From a checkpoint of a small contrastive image-text model.
Data: trained on views of escape-time and Newton fractals, 72500 training examples, 20.5 epochs.
Rows from block 5 of the text encoder, named by matrix and row number. Rows with one number belong to one neuron. Each number is 128 + 24 x the weight over its row's rms, rounded and kept within 0 to 255. All counts start at 0. After the name is the row's rms in percent of the matrix's.
# fc1: MLP up (text_encoder.blocks.5.mlp.fc1.weight, 512x128), inputs 0-42
# fc2: MLP down (text_encoder.blocks.5.mlp.fc2.weight, 128x512, transposed), outputs 0-42
fc1.337 093 [105 134 126 165 102 124 134 147 138 161 103 119 135 131 147 137 118 123 145 148 125 141 135 121 158 112 167 159 160 108 164 145 125 106 130 151 140 128 102 186 141 149 148]
fc2.337 105 [156 122 115 102 150 128 138 108 124 135 140 139 118 122  96  93 158 117 149 129 111  90 125 105  90 150 143 133  91 130 107 128  89 141  83 127  97 110 142  91 117 147 151]
fc1.338 093 [133 139 106 153 131 106  89 132 126 164 141 145 110 113 168 129 129 190 108 127 165 131  91 148 125 131 104 145 139 173 147 121 112 155  84  86 128 115 127 133 107 151 112]
fc2.338 089 [159  92 146 148 103 128 193 126 149  92 125 143 123 157 137 152 118  97 125 106  89 148 163 143 144 157 167 129 116 122 119 136 167 158 164 165 137 158 116 143 147  91 150]
fc1.339 091 [114  92  98 120 129 110 160 162 132 103 140 106 106 136 144  97  91 148  84 144 152 127 129 158 130  90 114 125 134 150 110 115 126 113 116 152 105 104 112  84  76 135 104]
fc2.339 080 [145 127 161 103 162 126  72 105 119 143 165 140 164 142 133 127 168 149 170  96 141 125  78 116 126 142 105 134 122 146 115 187 147 153 124 138 120 157 132 151 156 138 155]
fc1.340 083 [136 147 135 100 135  85 136 139  96 121 151 106 136 120 102 129 132 103 115  87 152 149  68 112 104 125 102 130 114  96 130 119 119 170 143 153  68 105 130  86 101  93 121]
fc2.340 078 [169 122 163 144 117 122 125 125 133 123 158 168  87 164 131 118 130 128 167 159 115  90 163 136 143 133 151 145 102 126 105 169 113 104 123 111 150 143 104 145 145 186 176]
fc1.341 090 [136 102 206 135 125  95 139  92 137 107 122 139 116 141 125 169 131 133 145 179 127 117 119 153 113 118 169 125 103 136 144 158 118 103  90 138 131 143 101 103 176 106 153]
fc2.341 102 [125 139  86 111 143 167 118 140 128 168 142 106 153 124 128 118 143 107 110 102 122 126 154 133 122 150 111 137 142  84 115 123 146 114 109 147  86 103 156 148  75 157 120]
fc1.342 082 [118 133 122 124 115 137  80 118  67 167 164 147 127 158 138 117 152 135 114 114 132 139 117 117 102 112 116 137 117 141 144 131 129 172 146 130 133 172 135  88  96 131 130]
fc2.342 066 [131 141 143 147 141 131 161 129 159  76  92  71 141 101 110 115 121 155 146 152 101  96 146 129 154 157 149 109 154 122 117 125 132  84 102 111 121 122 128 162 133 151 145]
fc1.343 095 [116 125  97 165 137  67 148 107 158 153 129 114  84 109 125 153 122 154 173 119 116 110 115 133 159 131 121 101  94 154 145 137 169 179  95 149 171 159 103 119 129 130 126]
fc2.343 087 [156 114 147 121 132 160 127 150 120 127 155 145 181 158 151 132 145  84  57 116  97 147 135 147 147 136 144 151 155 103 134 121 117 110 146 123 123 112 133 107 147 131 105]
fc1.344 166 [113 140  99 136 124 138  90 125 117 149 134 131 100 113 120 127 131 129 120 169 169 125  86 157 117 124  97 147 120 117 113 136 131 105  92 133 169 100 139 122 155 110 171]
fc2.344 189 [120 132 114 135 130 121  94 125 109 164 157 141 103 111 104 148 141 135 124 137 152 123 114 125 157 100  77 141 137 116 118 157 115 129 168 108 166 131 140 152 157 114 159]
fc1.345 101 [149 112 150 124 124  55 130 128 145 137 125 139 127  98 148 128 151 121 109 127 120 173  90  92 151 130 119 159 130 171 150 156 148 166 119 111 164 139 113 131 135 115 106]
fc2.345 102 [126 130 104 116 157 192 130 116 110 127 138 111 142 162 137 148  87 144 137 111 144 122 195 129 147 157 145 106 113 118  93 119 137 147 146 117  94 155 123 118  91 130 174]
fc1.346 091 [126 114  87  81 143 111 100 145 122 116 129 127 119  92 139  75 135  91 100 143 111 124 112 169 106 112 162  90  93 120 127 124 147 152 114 134 108 122  85  83 151 124 110]
fc2.346 079 [124 151 112 150 114 131 152 123 131  85  69 128 143 131 126 159  96 148 163 121  94 124 149  94 135 143 106 152 135 140 130 148 122 114 117 174 108 127 170 144 133 155 120]
fc1.347 092 [ 81 118 132 104 134 132 132 125 100 138 102  88 114 156 110 148 110 105 131 121 162 134 117  87 110 105 119 139 155  71 122 121 131 154 140 106  98 136 155 148 182 139 128]
fc2.347 093 [174 133 115 159 102 141 110 146 141 150 126 135 138 160 119  98 159 149 103 147 110 118 126 167 153 127 125  99 153 153 112 115 105  90 121 176 152 133 112  97  88 112 121]
fc1.348 112 [134 121 143 120 144 172 138  92 158 165 124 102 183 158  89  88 116 112 170 103 107 175 109 117 116 135 188 151 136 137 108 111 160  86 103 132 122 139 152 130 111 129 175]
fc2.348 092 [ 99 139 122 145 153 127 118 150 149  80 113 105  90 122 177 141 126 134  97 158 152  88 153 125 143 124  80 130  99 114 160 155 104 140 116 161  99 120 100 145 130 146 120]
fc1.349 085 [119 129 126 148 189 124 147  99 146  98  89 156  96 128 160 106 182 181 144  90  89  98 143 130  96 115  97 147 129 160  56 138 100 134 134 117 130 108 158  98 119 141  64]
fc2.349 081 [147 126 111  96  94 108 111 143 111 168 152  91 197 133 151 140  93 122 118 121 124 151 121 139  99 110 154 117  86 123 157 149 149 116 120 170 124 119  94 155 173 105 148]
fc1.350 080 [131  97 142 108 142  62 134 111 110 123 114  95 104 155 123 125 139  91 160 162 136  81 116 100 134 106 155 103 131 133  73 152 127  81 125 120 126  95 105 118 111 114 146]
fc2.350 075 [144 149 114 109 101 131 131 117 143 128 145 123 147 123 125  83  94 145 121 108 131 159 111  92 146 154  89 184 154  95 164  98 108 173  94 132 145 180 155 152 152 138 119]
fc1.351 088 [139 116 126 153 132 105 133 118 132 132 139 170  94 129  91 131 132 106 113  92 139 127 111 137 105 153 158 110 122 114 151 142 167  88 153 113  87  90 110 100 169 136 131]
fc2.351 075 [131 126  88  89 139 137 136 131 116 128 133 113 135 133 130 120 122 171 121 113  77 110 100 154  93 113 161 142 103 113 102 135  97 175 118 162 171 119 147 122 150 122  90]
fc1.352 086 [173 110 121 111 133 173 143  72 121 142  90 123  75 122 103 136 117 112 150 112 112 132 137  78 130  87 164 139 155 100 155 118  94 118  91 110 137 109 159 135 207 124 148]
fc2.352 076 [114 171 132 135 142  80 116 118 131 100 118 127 143 120 155 133 158 110 122 152 141 134 149 139 126 186  97 108 120 148 114 135 139 121 144  97 110 131  99 150  61 142 135]
fc1.353 092 [173  96 162 100 124  96 147 120 109 171 162 140 109 117 152 117 144 120 128 109 118  86 147 130 127  76 113 133 163 145 161  93 171 103 137 162 122 114 136 117 132 120  80]
fc2.353 088 [113 169 115 167 146 142 101 118 131  94 101 127 145 148 102 115  98 133 158 160 137 159 119 119 135 192 135 138  76 108 102 183 104 132  90 115 116 146 139 149 119 147 184]
fc1.354 076 [104 114 141 109 124 123 110 145 161 136 100 143  93 143 135 153 130  77 124 126 126 113 101 112 132  93 126 152 141 135 143 101  99 152 131  82  82 132 123 122 121 134 115]
fc2.354 066 [133 131 105 151 142 127 114 143  98 120 125 114 106 132 140  97 106 136 122 101 156 108 112 128 108 176 146 133 102 142 108 165 144 102 120 156 130  92 151 119 138 130 187]
fc1.355 099 [107 145 146 128 141 111 147 130 142 116 137 103 118 147 135  54 160 135 130 128 112 117 126 169 107 135  93 139 121 149 117 105 112 134 139  97 165 104 136 114 166  82 131]
fc2.355 081 [146 101  83 113  88 136 118 107  92 125  84 121 136 134 100 180 127 116 124 137 158  94 140  95 137 141 137 125 119 110 117 137 134  86 109 147 105 158 149 119  88 166  80]
fc1.356 091 [169 118 123 105 121 160 133  72 138  82  94 121 124 121 132 120  90 118 142 121 126 121 112  93 135 126 142 116 110 178  61 148  91 103 104 121 135 115 158 100 138 180  97]
fc2.356 088 [121 146 141 154 126 116 107 196 118 125 170 121 124 149 116 139 141 124  99 122 152 104 126 152  92 116 117 138 155 118 166 125 137 139 180 124 143 145  95 132 125  98 133]
fc1.357 074 [ 77 125 147 134 125  85 130 122 154 142 142 114 106  98  92 107  85 112 160 113  83 122  73 124 118  73  80 100  90 167 136 129 104 166 121 119 135 136 115  73 119 124 150]
fc2.357 075 [116 170 126 140 112 103 107 109 130 113 173 102  98 142 133 115 109 137  78 158  84 112 121 155 103 168 153 104  89 112 113 110 139  77 126 135 115  79 124  93 103 140 124]
fc1.358 084 [176 118 141  65 190 123 115 112 147 126 128 168 103 157 103  97 110 122 167 113 113 107 144 172 153 120 134 139 131 124 138 132 149  98 128 189 128 131 134 136 165 155 163]
fc2.358 075 [114 148 122 177 129 130 166 137 157 142 121  77 137  98 133 126 152 109 112 171 161 135 118 113 157 143 101 137 113 136 120  99  74 159 124  88 108 131 161  79 115 102  94]
fc1.359 089 [115 110 180 112 147 127 157 107 125 143 136 141 119 111 114 143 132 109 120 112 118 143 150 161 142 105 106 116 106 135 138 154 159 142 155 112 161 138 137  84 131  90 140]
fc2.359 066 [147 154  78 127 122 117 115 116 163 100 135  94 114 132 137 123 148 151 136 179 176 128  82 132 152 142 119 143 102  97 111 119 119  93  79 157 103 107 124 180 144 169 123]
fc1.360 094 [122 107  92 132 111 121 157  93 117  79 133 110 114 168 104 137  76 171 141 107 128 132 133  96 111 127 119 119 168 114 106 152 102 104  86 119 131  97 180 111 158 120 144]
fc2.360 102 [124 170 103  99 156 121 117 156 126 139 118 108 160 102 160 125 154  86 121 170 145 110 110 145 169 114 140 169  80 136 130 147 140 165 119 151 113 128  96 120 132 150 152]
fc1.361 109 [127  92  98 125  81 107 161  59  86 140 111  94 138 113 190 129 135 124 137 156 148  91 117 137 136 158 148 108 104 100  97 155 134 139 123 124  74 125 148  78 140 174 132]
fc2.361 122 [142 139 161 130 140 108 133 186 173 107 121 130 139 148 121 100  93 151 130  99 121 138 133 132 135 148 147 129 148 110 113 126 117 139 155 132 124 104 162 159 115  93 109]
fc1.362 093 [118  97 148  81 171  96 137 134 155  99 121 160 127 115 144 127 135 136 132 107 110 133 154 104 163 138 140 127 130 145 152  84 165  86 133 132 120 153 162 140 183 124 140]
fc2.362 077 [133 142 113 144 138 169 151 125 119 154 148  82 166 130 115 136 114  94  86 104 144 131 133 169 110 116 116 143 157 135  99 163 101 153 141 135 119 102 109 151 100 145 128]
fc1.363 111 [103  64 102 181 133 155 124 129 132  78 144  96 144 123 107  91 121 136 105 138 142 151 137 185 105  79 117 131  89  99 121 116 128 111 132 149  86 106 135 129 121 150 156]
fc2.363 134 [169 177 119  83 132 168 124 153 130 153  94 101 102 125 165 141 164 112 125 150 119 118 151  87 118 137 164 147 107 119 116 141 138 137  70 158 139 130 113 130 154 135 114]
fc1.364 091 [109 114 169 105 109 192 101 122 134 119 128 144 155 170 101 160 144 104 108 143 124 115 129 106 128 158 154 116 167 130 141 129 106 103 121 122 139  71 150 113 114 139 148]
fc2.364 072 [140 104 144 142 112 107 147 133 138 103 140 115 168 120 154 118 124 112 201 132 128 172 190 140 127  73 139 118 159  95 147 109 107 131 139 144 145 163 121 139 113 133  85]
fc1.365 075 [140 123 135 105 125 155 140 143 115 115 124 124 132 121 110 164 148  95 140 151 140 175 144 122 143 153 140 160 119  79 125 111 134 113 124 159 142 154 125 140 146 102 141]
fc2.365 072 [136 110 176 128 162 162 112 124 192 119 134 123 185 122 140 116 118  94 153 156 105  88 174 137 121 111 113 107 150 131 145 136 143 154 169  81 164 140 162 151  87  86 131]
fc1.366 098 [119  86 163 138 150  84 115 160 152 156 128 140 168 145 184 158 162 142 113 117 107 132 119 133 111 124  93 174 111 173  87 118  96  90 126 109 152 106 109 112 128 129 113]
fc2.366 132 [111 114 125 132 138 145 166  82  95 107 129 119 129 145 115 126  62 141 156 110 165 135 141 107 122 164 161  66 159 119 156 155 144 177 112 178  99 155 147 133 107 112 121]
fc1.367 115 [117 157 139  75 113 135 138 149 118  67 149 117 137 107 117 147 124 106 152 133 141 112 161 114 121 125 163 122 119  83 114 102 124 131 137  85  93 125 175 138 100 108 165]
fc2.367 113 [151  88 104 167 151 103 122 100 107 169 106 114 108 133 142  86 137 150  95 147  91 131 114 163 148 128 111 129 105 148 113 113 139 155 138 133 147 149  90 106 145 159 115]
fc1.368 119 [140 136 121 162 136 157 142 135 134 134 133 164 106 141 136 127 175 139  95  59 148 120 145  78 168 107  57 112 128 185 123 114  99 124 110 100 147 149 127 140 116  84 111]
fc2.368 115 [110 102 153 127 114 126 106 114 116 131  92 121 137 129 155 182 104 124 133 153 112 163 132 104  91  88 142 111 129 118 169 112  98 113 155 120 152 110 142 173  83 132 161]
fc1.369 097 [129 156 127 114 131 138 108 140 118 116 163 104 113 165 121 156 140 137 135 139 171 164 131  95 124 125 180 140 142 143 113 153 151 133 117 144  95 107 159 114 142 119 144]
fc2.369 088 [146 110 154 147 138 121 164 134 131 136 106 140 166 102 113  90 146 114 117 149  68  80 151 128 149 134  94 102 129 127 133  99 115 116 115 149 109 147  98 171 128 120 142]
fc1.370 097 [148 122 162 147 151  60 124 124 111 123 130 167 124  97 105 119 159 111 168 151 104  93  75 131 137 127 148 110 145 123 131  96 157 181 118 128 122 135 120  86 102 123  99]
fc2.370 124 [132 116 138  87 115 176 139 125 119 146 132 107 117 134 155 137 135 112  99 119 166 144 174 153 129 142 127 150 119 116 119 162 160  95 108 152 111 109 162 148 139 155 161]
fc1.371 108 [133  97 118 154 120 113 122 134 120 148 154 154 111 143 146 122 141 112 135 133 164 109  70 178 107 154 127 136 134  90 121 169 140 155 123 150 128 123  89  94 155 124 102]
fc2.371 100 [112 169  93 166 128 109 134 128  79 167 155 192 109 144 146 150 121 122 102 101 135 143  98 182 140 126 114  96 114 129 129 166 115 150 142 120 106 110 110 145 122  68 143]
fc1.372 097 [164  83 123 120 140 129 135 140 136 141 109 109  96 131 144 124 103 109 153 164 132 150 150 201 116  92 110 121 145 112 121  96 126  75 119  99 133  99 133 159 152 173 172]
fc2.372 083 [108 165 122 123 146 125 125 127 130 103  91 112 146  96 141 102 130 137 101  87 119 100 108  96 125 128 133 106 138 160 133 143 134 184 138 142 152 149 113  90  95 105 106]
fc1.373 056 [125 160 164 143 124 131 121 127 113 137 162 173 126 118  81  95 153 134 146 127 141  86  98 107 146 123 158  66 127 143  77 115 137 144  88 115 165 120 118 133 112 135 135]
fc2.373 048 [114  86 125 130 132 103 176 119 112 119 169  93 118 137 120 116  99 121 104 117 111 145 139 115 138 135 147 113  94  99 163 130  98 179 142 111 108 175 178 141 141 187 153]
fc1.374 102 [103 101 157 158 152 129 197 107 109 131 114 155 116 138 138 135 111 113 124 127  95 116 113 144 121 133  68 154 108 131 103 121 114 176 130 108 108 123 119 181 129  92 105]
fc2.374 098 [141 164 128 125  99  99  87 133 125 139 144 111 134 114 127 108 136 148 127 157 133 118 135 119 135 156 122 105 137  94 161 126 149 106 149 151 167 133 155  69 106 132 132]
fc1.375 096 [119 135 145 100  86 163 159 143 151 127 125 121 120 154 108 152 132  91 106 154 128 144 146  98 109 145 126 142  62 156 140 207  99 140  85 116 111 133 123 133 116 148 137]
fc2.375 069 [113 136 123 155 176 140  84 142 119 124 122 133 118  94 118 118 145 161 115  99 147 139 135 148 130  85 131 105 171 103 123  69 156 147 185  90 155 120 137 155 114 134 125]
fc1.376 102 [140 164 119 141 105 129 118 151 130 136 107 170  90 120  99 134 132  99 141 150 141 128 118 108 142 109 127 139 115 132 141 119  97 135 109 113 168 109 142 115 140 138 147]
fc2.376 102 [144 102 139 121 152 120 124 111 115 151 154 123 118 153 121 188 146 126 119 172 148 139 109 118 144 107  85 125 191 163 118 150 130 133 177 124 141 149 140 157 152 123 170]
fc1.377 114 [120 135 106 117 116  98 114 123 104 138 146 134  98 111 129 127 137 104 159 178 140 127  94  89 133 150  94 115 140 115 113 144 126  89 118 101 184 118 145 132 140 148 170]
fc2.377 122 [123 135 134 125 125 115 100 111 142 133 107 159  65 117 114 170 135 137 112 114 138 113 103 129 123  91  98 158 137 133 134 135  88 151 148  88 149 132 121 157 155  90 145]
fc1.378 091 [139 122 143 176 150 102 116 129 144 164 169 142 186 109 117 119 126 108 131 151 124  75 121 147 128 162 136 125 120 130 178 109 123 139 125 159 157 112 142 138 116 128 114]
fc2.378 072 [153 126 116 113  99 105 159 144  95  82 116 132 129 159 149 148  83 159 150 126 110 160 165 118 113  98 112 167 149 121  79 157 111 127 159 139 108 147 101 119 128  97 112]
fc1.379 121 [119  91 116 159 125 144 128 155 134 107 119 150 125 122 141 157 135  80 128 111 160 104 127 136 151 144 139 130 155 173 102  93 113 150 141 106 168 156 104 128 144 118 112]
fc2.379 162 [132 153  85 147 148 163 135  96 118 109 110 114 134 129  98  94 100 141 124 163 134 145 123 134 123 138 195 115 127 135 118 132 163 118  83 128 112 116 142 128 100 125 130]
fc1.380 094 [155 117 156 154 156 131 104 154  94 138 104 109 108 115 115  98 165  90 128 110 140 129  89 120 152 134 137 168 107 148 104 123 159 108 109 139 144  87 109 143 130 144 142]
fc2.380 084 [113 109 102 107 123 140 111 116 148 102 141 143 114 110 114 148 160 136 118 121 128 164 156  80 143 106  99 132 158 123 144 154  79 142 120 114 102 145 139 105 125 111 141]
fc1.381 100 [108 110 147 112 129 114 169 161  82 125  92 133 127  98 141 110 105 140 118 159 126 142  59 160 110 146 170 154  75 163 113 133 117 131  99 143  68 144 131 109 147 158 137]
fc2.381 118 [127 135 156 120 118 151 150 145 115 127 120 141 138 128 189 142 124 163 135 129 138 132 145 175 123 153  55 127 125 155 156 158  96 170 145  90 136 151 137 105 117  78 105]
fc1.382 093 [139 167 132 126  79 153 136 118 162  83 130 104  83 110 132 135 150 123  83 174 125 117 173 155 121 128 134  95 114 145 126 102 105  87 129 116 139 114 113 112 136 113 133]
fc2.382 079 [126 120 121 142 170 127 121 142 114 137 129 145 164 142 119 128 116  99 185  79 109 158  97 115 106  97 112 143 147 125 169 153 161 142 122 180 194 117 121 154 122 126 155]
fc1.383 095 [119 120 103 159 129 121 129 143 101 148 142 135 109 131 131 142 136 127 127 133 148 143  66 145  80 104 116  95 129  98 122 139 156 153 159  96 162 128  94 135 114  95 139]
fc2.383 080 [ 95 143 109 100 146 103 139 114 130 114 101 126 147 119  92 132 138 129  96 128 118 103 143 133 175 131 135 178  71 128 120 144 126 149 111 138 140 138 148 118 124 164 141]
fc1.384 097 [125 100 135 130 100 139 112 129 111  78 112 108 133 176 121 111 109 132 162 119 151 127 126 101 110 148 143 138 157  90 125 109 124 154 136 132 107 124 114  69 146 106 105]
fc2.384 113 [140 106 130 144 114 121 137  75 107 155 190 143 155 114 159 114 157 155 125 130 111 131 120 142 170 120 118  88 127 146 123 128 155 132 122 126 110 135 115 155 129 120 115]
fc1.385 131 [122 122 120 138 153 165 123 156 126 121 101 130 149 162 166 150 139 136 121 125 141 172 146 122 125 139 114 130 169 131 158 128  90 161 147 121 177 133 158 148 124 167 163]
fc2.385 101 [ 98 100 137 124 106 131 159 131 124 137 120 121 112 103 159 174 136 148 139 113 133 122 121 134  83  68 122  98 108 136 136 121 127 130 140 139 147 159 128 162 118  93  72]
fc1.386 102 [125 123 128 144 114 122  96 117 111 152 127 137 146 122 105 144 148 151 116 117  83 147 146  94 111 131 101 126 133  82 118 126 126 121 120 113 155 114 117  98 145 128 107]
fc2.386 099 [ 81 130 148 107 139 179 141 134 126 138 138 116 122 145 112 128 148 122 148 138 137 114 113 136 150 139 138  85 177 157 180 145 111 135 142 121  98 152 106 163 151 110 107]
fc1.387 088 [102 120 190  77 129 149 133 134 121 101  90 116 131 143 123 129 104  73 129 142 145 161 151 144 141 137 124 152 131 124 167 130 138 105 112  67 154 126 167  85 149 162 108]
fc2.387 078 [135  75  93 178 129 139 136  82 159 144 148 136 137 115 147 120 118  98 119 116 142 101 132 128 100 113  95 133 141 153 112 132 156 142 171 185 102 120  95 174 115 125 119]
fc1.388 095 [105 108 100 131  88 145 101 102 122  96  99 125 133  94 114 131 126 110 177 109 120 133 105 101 142  96 111 172 148 100 147 135 118 116 132 153 102 133  88 139 121 159 103]
fc2.388 120 [121 144 136  97 136 126 101 134 112 150 175 122 136 158 135  84 173 166 128 111 132 147  88 125 115 116 168  76 131 123 134 150 109 159 113  95 121 103 119 120 117 107 137]
fc1.389 093 [146 108 129 121 111  97 172 120 151  85  98 120 153  82 148  99 135 142 120 142 147 146 155 149 131 132 134 152 109 120 103 119 147 155 120 121 112  89 115 142 130 159 112]
fc2.389 100 [182 115 169 125 112 121 108 131 146 162 136 143 138 157 125 149 108 150 113 115 149 138 123 135 159 136  78 167 166 185 152 118 137 137 218 132 146 164 101 136 163  87 114]
fc1.390 097 [104 119 143 129 154 107 150 107 104 124 126 117 102 100 155 127  70 112 129 132 114 178 109 163 142 112 178 110  74 134 122 135 113 132 157 132  90  89  98 119 130 155 109]
fc2.390 087 [154 124 130 137  88 123 133 135 167 129 133 138 183 157 131 115 143 150 100 106 168 121 115 113 136 121 109 131 188 143 117 139 121 121 113 109 123 154 167 145 146 108 117]
fc1.391 087 [150  69 107 101 105 124 120 104 174 146  87 119 134 144 116 126 203 147 118  84 129 110 106 143 163 141 121  97 142 154 147 149 141 151 103  82 128 184 112 127  96 133 115]
fc2.391 084 [123 194 124 175 156 125 130 144 101 133 196 131 146 151 150 150 108  90 153 181 156 115 144 115 120 121 142 118 118 124 112  97 104 111 159 163 143 101 149 142 139 119 131]
fc1.392 260 [130 118  99 184 119 108 133 121  85 159 159 178  89 130 130 121 110 123 108 112 142 105  81 165 106 126 105 129 119 111 106 169 148 175 149 153 105 140 100  99 153 119 110]
fc2.392 185 [148 124  85 171 110 108 121 124 115 169 158 175  83 170 103 145  98 133 119 131 132 120  79 183 118 130 133 140 107 119 106 173 144 181 102 130 111 114 101 108 145 116 131]
fc1.393 098 [101 141 113 121 129 111 195 163 122 107 137 130 132 112 105 170 120 157 133 177 126 130 145 141 101 143 130 129 153 134 108 149 132 125 118 143 105 112 151  97  91  92 142]
fc2.393 090 [138 112 148 130  87 150  82  75 113 142 119 120 101 130 151  93 116 119 135 107 117 132 117 142 154 127 110 135  89 118 138 116 143 121 115 148 132 122  86 149 182 186 132]
fc1.394 094 [ 70 105 168 135 117 128 145 129 161 138 161 124 153  81 119 144 157 127 106 169 152 142 140 130 120 134 110 125 119  99 135 105 161 124  98 145 135 164 101  86 138  96 128]
fc2.394 072 [150 148  44 137 109 122 105 150 106 146 113 125 109 149 133 119 108 126 164  90  75 123 120 143 150 132 119 141 124 156 105 139 125 154 129 144 101 121 151 156 117 167 126]
fc1.395 084 [ 97 139 168 126 115 147 167  85  96 157 122 133 130 133 105  86 128 165 100 156 130 145 128  95  57 150 142 132 118  78 135 153 116 119 112 131 128  91 116 118  96 110 145]
fc2.395 069 [154 154  92 118 133 104 132 139 139 134 154 102 150 111 131 145 125  84 171 122 124 105 151 157 145 119 144 120 119 159 134 112 131  90 121 177 116 134 158  91 115 123  97]
fc1.396 091 [122  84  99 160  97 120 145 103 144 106 160 169 145  86  93 133  98  92 113 178 131 143 112 121 121 123 119  80 133 120 132  85 126 116 148 115 115  59 110 154 125 184 119]
fc2.396 121 [138 144 131 151 134  98 111 150 116 126  71 116 118 167 149 125 142 157 165  80 121 113 153 150 116 149 127 169 103 146 149 129 144 133 133 127 102 152 125  98 125  96 116]
fc1.397 088 [150 129  92 148 150 124 112 133 138 156 157 155 167 132 100 128 162  66 159 125 143 111 135 146 156 148  53 107 101 135 139 134 125 146 127  72 128 133 130  94 114 141 103]
fc2.397 097 [ 91  95 132 127  97 139 124  95  85 103 100 110 115 118 142 146  94 174 111 129  91 162  87 114 124 104 147 132 160 105 138  85 113 119 103 155 104 120 124 114 158 114 116]
fc1.398 102 [136 143 161 140  86 124 135 150 172 131 100 152 138 128 106 125 146 149 109  82 121 162 138 107 109 154 136 139 164 112 103 117 104 107 133  95 116  93 111  89 141 112 144]
fc2.398 142 [152  95 109 105 147 121 119 103 111 127 129 110 204  89 143  98 147 152 135 163  74 128 159 108 113 100  84 122 134 106  88 110 163 139 126 146 122 129 140 158 157 131 109]
fc1.399 061 [175 109 143 127 105 130 154 161 140 134 146 155  76 149 108 120 154 147  85 132 114 124 110  82 119 124 109 112 123 137 106 139 130  94  85 135 159 143 143 103 128 115 133]
fc2.399 044 [118 156 150 168 101 135 141  81  94 104 117 107 144  80 153 131  92 131  91 126 165 138 113 140 146 143  78 141 122 135 129 148 150 120 167 142 105 127 161 124 105 161 147]
fc1.400 112 [138 148 104 104 132 135 144  91 106 124 147 110 102 125 141  81 157 149 131 138 148 172 129 139 139  68 114 151 122 140 146 126 123 103  97 188 140  51 109 161 112 108 101]
fc2.400 117 [123  94 158 175 116 105  85 156 198 110 113 169  89 108 107 144 138 148 160 146 134 120 144 114 114 144  89 126 113 106  99 142 120 134 124 103 125 166 141 117 131  94 125]
fc1.401 104 [126 166 121  88 112 109 110  92 128 140 126 147 116 143 173 173 109 125 137 104 146 101 126 120 159 112 121 102  72 135 161 103 134 164 133  99 106 131  91 130  87  92 174]
fc2.401 070 [119 111 138 187 123 150 157 145 137 101 130 110 119 136  82  88 144 139 119 150 121 170 123 141  76 139 126 147 167 123  87 152 139 122 123 149 119 148 151 118 162 160  95]
fc1.402 116 [112 118 116 111 143  78 110 111 175  96 129 118 181 162  91 130 117 101 100 103 148 136 156 142 150 112 115 117 166 100 128 146 128 158 104  99 154 119 139 140 140  93 146]
fc2.402 095 [141 150 131 160 114 185 138 140  98 171 118 157  85 100 170 123 151 152 173 145 106 157  99 117 114 125 128 145 112 152 155 117 121  92 142 161 101 129 125 112 119 169 129]
fc1.403 119 [125 153 138 123 124 110 111 162 132 128 119 103 135 100 110 146 123 111 140 101 129  83 151 130  82 100 110 112 121  75 116  99 115  90 117 159 111 134 105 137 120 151  80]
fc2.403 131 [125 130 140  89 131 124 137 116 129  98 141 150 166 131 125  73 157 158 108 166 119 146 128 122 124 143 128 162 142 138  91 108 170 129 150 115 108 124 141 165 161 142 159]
fc1.404 092 [103 103 137 132 116 163 140 125 147 163 120 168  91 112 167 140 158 101 108 179 117 122 111  96 154 120 138 147 112 144 123 151 134  86  84  71 124 107  98 153 119 110 198]
fc2.404 100 [105 124 114 118 166 121 132 132 104 106 128  85 149 111 124 107  68 151 132 122 132 136 151 148  67  90 150 149 130 120 145 125 113 170 117 153 131 159 168 129 138 125  80]
fc1.405 072 [146 125 188 116 126  83 103 137 138 104 168 149  97  67 114 139 144 128 128 116 111  94 149  83 168 141  95 151 126 113 130 131 110 109 103  69 108 133 102 143 124 105 136]
fc2.405 059 [ 86 124 133 122 104  89 138 118 156  90  83  87 129 185 136 109 107 120  84 118 188 137 106 175 105 124 160 125 134 155 146  80 151 104 165 150 120 136 138 144 145 112 138]
fc1.406 090 [158 117 148 104 157 129  98 150 150 105 146  97 109 113  87  94 148 100 143 141 101 132 167 103 150 108 154 164 126  99 115 126 102 162 140  91 128 112  99 139 165 149 160]
fc2.406 077 [126 131 130 150 136 116 141 137 110 112 122 174 123 125 122 119 104 142  95 111 105  80 114 156  78 118 142 152 124 162  82 110 147  83  89 160 144 128  92 153  91 118 108]
fc1.407 100 [103  95 134 111 117 118 139 116 184 115 134 195 121 126 165 144 146 116  89 142 143 149 146 105 126 134 118  82 139 146 147 143  99 173 108 111 156 128 154 130 183 121 191]
fc2.407 088 [144 125 124 150 161 140 123 163  75 144 128 125 139 127 105 107 115 175 130  96 139 126 133 143 108  86 127 161 147 109 146  98 144 118 188 132 102 128 119 154  71 157  82]
fc1.408 105 [128 120 115 125 108 123 127 151  77 127 114 170 126  98 144 148 127 166 113 151 131 142  88 135 125 173 148 120 148 138 107 140 121 140 156 119 102 114 115 128 153 104 133]
fc2.408 132 [126 106 151  80 149 131 156 112 148 134 150 109 155 130 142 127 106  80 121  83  90  96 154 130 111 138 136 118 139 109 114 120 140 151 126 113 111 145 156 146 140 130 101]
fc1.409 089 [150 126 153 153 137 125 110  90 132  94 154 129 122 119 112 138  95 130 149 141 126 118 151 121 106 157 155 144 134 166 120 110 135 140 117 141 144 113 150 113 125 135 131]
fc2.409 072 [115 122 152 143 125 115 152 181 107 150 148 157  79 101 120  96 142  93  82 106 106 108 139 164 168  72 126 103 146 117 101 143 157 133 124 137 134 138 117 122 145 109 149]
fc1.410 104 [149 133 139 135 169 168  95 133 129 113  93 134 130 186 138 138 106 150 149 122 156 156 117 123 127 139 183 138 126 119 154 145 162 125 136 114 157 159 140 143 115 146 169]
fc2.410 098 [ 85 140 129 135 117 132 158 102 103 152 120  94 159  79 175 127 189 100 114 158 107 120 156 118 140 125 107 150 135 150 123  79 104  98  98 148 101 112 148 120 181 138  97]
fc1.411 089 [138 142 153 171 154 145 131  54 176 158 117 143  97 121  88 101 113 184 112 151 141 118 106 132 150 110 116 116 138 148  98 106 117  86 121 129 174  84 118 115 132 111 137]
fc2.411 086 [117  84 157 102 102  93  94 182 109 104 151 127 127 109 156 151 154 103 136  86 111 125 132 117 117 159 136 153 129 159 140 103 157 136 151 110 131 173 122 106 119 141 119]